{"model": "contrastive image-text model", "dataset": "scattered letters and digits in many colours", "train_examples": 195000, "image_size": 32, "crop_scale_min": 0.8, "horizontal_flip": false, "tokenizer": "word", "vocab_size": 53, "loss": "sigmoid", "embed_dim": 256, "encoder_arch": "resnext", "encoder_norm": "layernorm", "encoder_activation": "gelu", "encoder_drop_path": 0.05, "encoder_depths": [2, 3, 4, 2], "encoder_kernel_size": 3, "encoder_stem": "single", "encoder_avg_pool_shortcut": false, "encoder_widths": [128, 224, 384, 672], "text_encoder_causal": false, "text_encoder_width": 256, "text_encoder_layers": 6, "text_encoder_norm": "rmsnorm", "text_encoder_norm_position": "pre", "text_encoder_activation": "swiglu", "text_encoder_mlp_ratio": 4, "text_encoder_head_dim": 48, "text_encoder_fused_qkv": false, "text_encoder_bias": "all", "text_encoder_qk_norm": true, "text_encoder_layer_scale_init": 1.0, "text_encoder_parallel_block": true, "text_encoder_inner_norm": false, "text_encoder_drop_path": 0.1, "text_encoder_positions": "learned", "init": "trunc_normal_002", "residual_init": "scaled_by_depth", "optimizer": "soap", "beta2": 0.95, "lr": 0.0009, "beta1": 0.95, "shampoo_beta": 0.95, "eps": 1e-08, "precondition_frequency": 20, "max_precond_dim": 1024, "one_sided": false, "adamw_lr_other_params": 0.00076, "grad_clip": 1.0, "steps": 3000, "batch_size": 128, "epochs": 2.0, "lr_schedule": "cosine", "final_lr_fraction": 0, "warmup_steps": 600, "weight_decay": 0.4, "adamw_weight_decay_other_params": 0.01}
Rows from block 6 of the image encoder of a small contrastive image-text model, named by matrix and row number. Rows with one number belong to one channel. Each number is 128 + 32 x the weight over its row's rms, rounded and kept within 0 to 255. All counts start at 0. Numbers have three digits each.
Before each channel's rows are labels from the 100 images, of 14976, where the channel reaches its highest value: "responds to" is what is common among them; "patch colour" is the nearest of a few named colours to the mean colour under the peak. Only what is clearly more common there than usual is listed. The data: scattered letters and digits in many colours. In brackets: how many of the 100, against the usual share in percent.
# convs1: grouped (4 groups) 3x3 conv (encoder.blocks.6.convs.1.weight, 192x48x3x3, each kernel summed), inputs within the group 0-47
# convs2: expand pointwise conv (encoder.blocks.6.convs.2.weight, 384x192x1x1, transposed), outputs 0-95

responds to: orange (62 vs 19.3); pink (58 vs 19.7)
patch colour: black (69 vs 34.9)
convs1.74:133145164143104104143106124145072165078103119057146146102153162118166097078106126069114157136126132125060148092094104082141185127116165106136068
convs2.74:135096122125141134134176108142158095111108103107171127156195108164151149167203133153044177123096132180131140089104148153122064107089143185165126068160107084056105089063144164118172160103127151135144132173176144156092171167160143120120111093120126179115144134178098154176079170066066122142

responds to: black (57 vs 19.7); white (42 vs 19.4)
patch colour: brown (37 vs 15)
convs1.21:121157158083115142105157106159125094123185109177110075101144079148047086118095085125147136094131133070062111099128139112130160119116140150167177
convs2.21:130163165142146120135162122138123117127136131122117080182158141145129083116211098216141136157092073131108147153144074152126122104139106093141116082177134183133146163090089144163099147136074121120113166144129146092120069136170111132137103102096154126081150111148077127150132154120210118175

responds to: black (90 vs 19.7)
patch colour: grey (37 vs 1.6)
convs1.20:129179147115107143063143156191117102133149118104158119131141135130139108118133151142136115147131131157128107096092158097111137123255122164172131
convs2.20:124168058072178111147102102116133132189135154149095149096092076140139116125146153148120172157135092093146169118062227117124182139085129120121119104122185054159123108118089091101080088099101108157134132132122136156142103148082212114134115104133120075133066171090146142162124094114129130166

responds to: black (80 vs 19.7); blue (54 vs 20)
patch colour: white (51 vs 23.9)
convs1.2:118099126141095122092133162052098121100132076167097170108123187149152099125069086140163078109088122165160123138105131161123147088048121115109124
convs2.2:102122088155144121159093098164114142148092136152138197105130164231082129151096100114151146147172111118162138121118086117180131117115163160113102151109127143086157140100167171153173139195164099139133183217119198105105087109166075089080058163099141180079061107144147117161157105130129112157

responds to: orange (54 vs 19.3)
patch colour: brown (33 vs 15)
convs1.107:100114128106134135142177168121087143103134063106086096149139196163128110109152169133099135153133051123085077192129095079101168116115124110126167
convs2.107:128116114132157138106101138192104026115138097109129110164155126177154129140146129101131152109164103137194157109146103125117168127116148120157165160118112089122098126169133129110126141060150159112098087158112104169092114108175180179143112183123106098126153121158062183112128144075151045163

responds to: black (64 vs 19.7)
patch colour: grey (34 vs 1.6)
convs1.32:181120156088079117153156131119121100117177179130133138129153098126130119043079044112142130150124099060088142107079099131101120105104132148167125
convs2.32:123105125090084116124228116162172079085159089136115115151140130106132165132088195116129132143136132170113078128113070130087083124154096079121126129181141136120115124152104138140089119128139157165174107105107151151107106158120151149084114184123154127085100132089117145094110174137167122113

responds to: orange (54 vs 19.3); yellow (54 vs 19.5)
patch colour: brown (41 vs 15)
convs1.100:186107223128142147122127096152128142178089157109255144117129129145096115177106124144135143130132140099115117144147123124086110152166131134135095
convs2.100:130101114115130098119084103131134105114119142120145161102096144168161117125113125152154131141119138146119057081087069157151116160162157101112081144115172072097082138131137047174138199191087103118132146163126086180145135148223187144101085149123130129158147123113116109119087132162152112129

responds to: orange (78 vs 19.3); pink (48 vs 19.7)
patch colour: black (69 vs 34.9)
convs1.15:110145093123164110188122086133105136107085145079145101127168097112055073101104165160188141145123114135144129095172096120087128114068081102162103
convs2.15:168171133174154115092111125166092116127126095141161115177179166106141088112146133134094162087131180160085149109120118147067130114129126111159188125123110160186139125131139173155142147127129135112134111169144117064075079120101172121141169149124118102132096140200221160126118144136129105079

responds to: yellow (60 vs 19.5)
patch colour: black (60 vs 34.9)
convs1.113:125132098114116117070115089144171114095116161142171093070172094093141078106109144148134097125121157161105075065146128156103096082078168112072145
convs2.113:150148111127117159129142149101122173138142123126138115092146081110179093105152172128095074206105107133122136095114127155141093140134150145156147126106136050107167104101126120111145192122143154126129116095132094152109089115102186091103104110113082157155096069152198136168148176027128137104

responds to: orange (70 vs 19.3); yellow (41 vs 19.5)
patch colour: black (82 vs 34.9)
convs1.60:137139142154136153126160146078123176125162122148103177120148089157114115117168131158124141157063123163190132135107094113119084052148076121048163
convs2.60:157089115185154099195140082176175110106093126118147119050102131147139117142107082161102149130094091154146160084109107051141092119101138093066167128139154070115126114108145116150158078193071143088152123101113137121134131175097143142153088137133203175187124111110173078103117101171114059138

responds to: orange (100 vs 19.3); white (40 vs 19.4)
patch colour: brown (69 vs 15)
convs1.119:109126170151185129166145136171146080151116174137053135142106102154115155150098157091088036128114107128117117086155118099163152135079158146174131
convs2.119:104156116158115124102153154137115156197127051125155105127142165160191133148077138093121108065107096069109047072141116122068150171124100081123152122095118139078140106052127186122120139174119112141143099162143176111130151070177167125121140102125145118148148139202161139213173085081137115107

responds to: orange (57 vs 19.3); yellow (43 vs 19.5)
patch colour: brown (43 vs 15)
convs1.129:122078129161107122113123049127068111117116116099139132158166147107166130119166118172072050157111183138125088187122124136138183125114095138095153
convs2.129:140103090168176162121083105093146122084101158102128124091091165104154121099104084136139121185114135136122147081137123200183133200138166103155103112082148139094153134086144151130149132143126161133111117058136134194144148155108183142117140135078138048124178116146077117123127128026148106076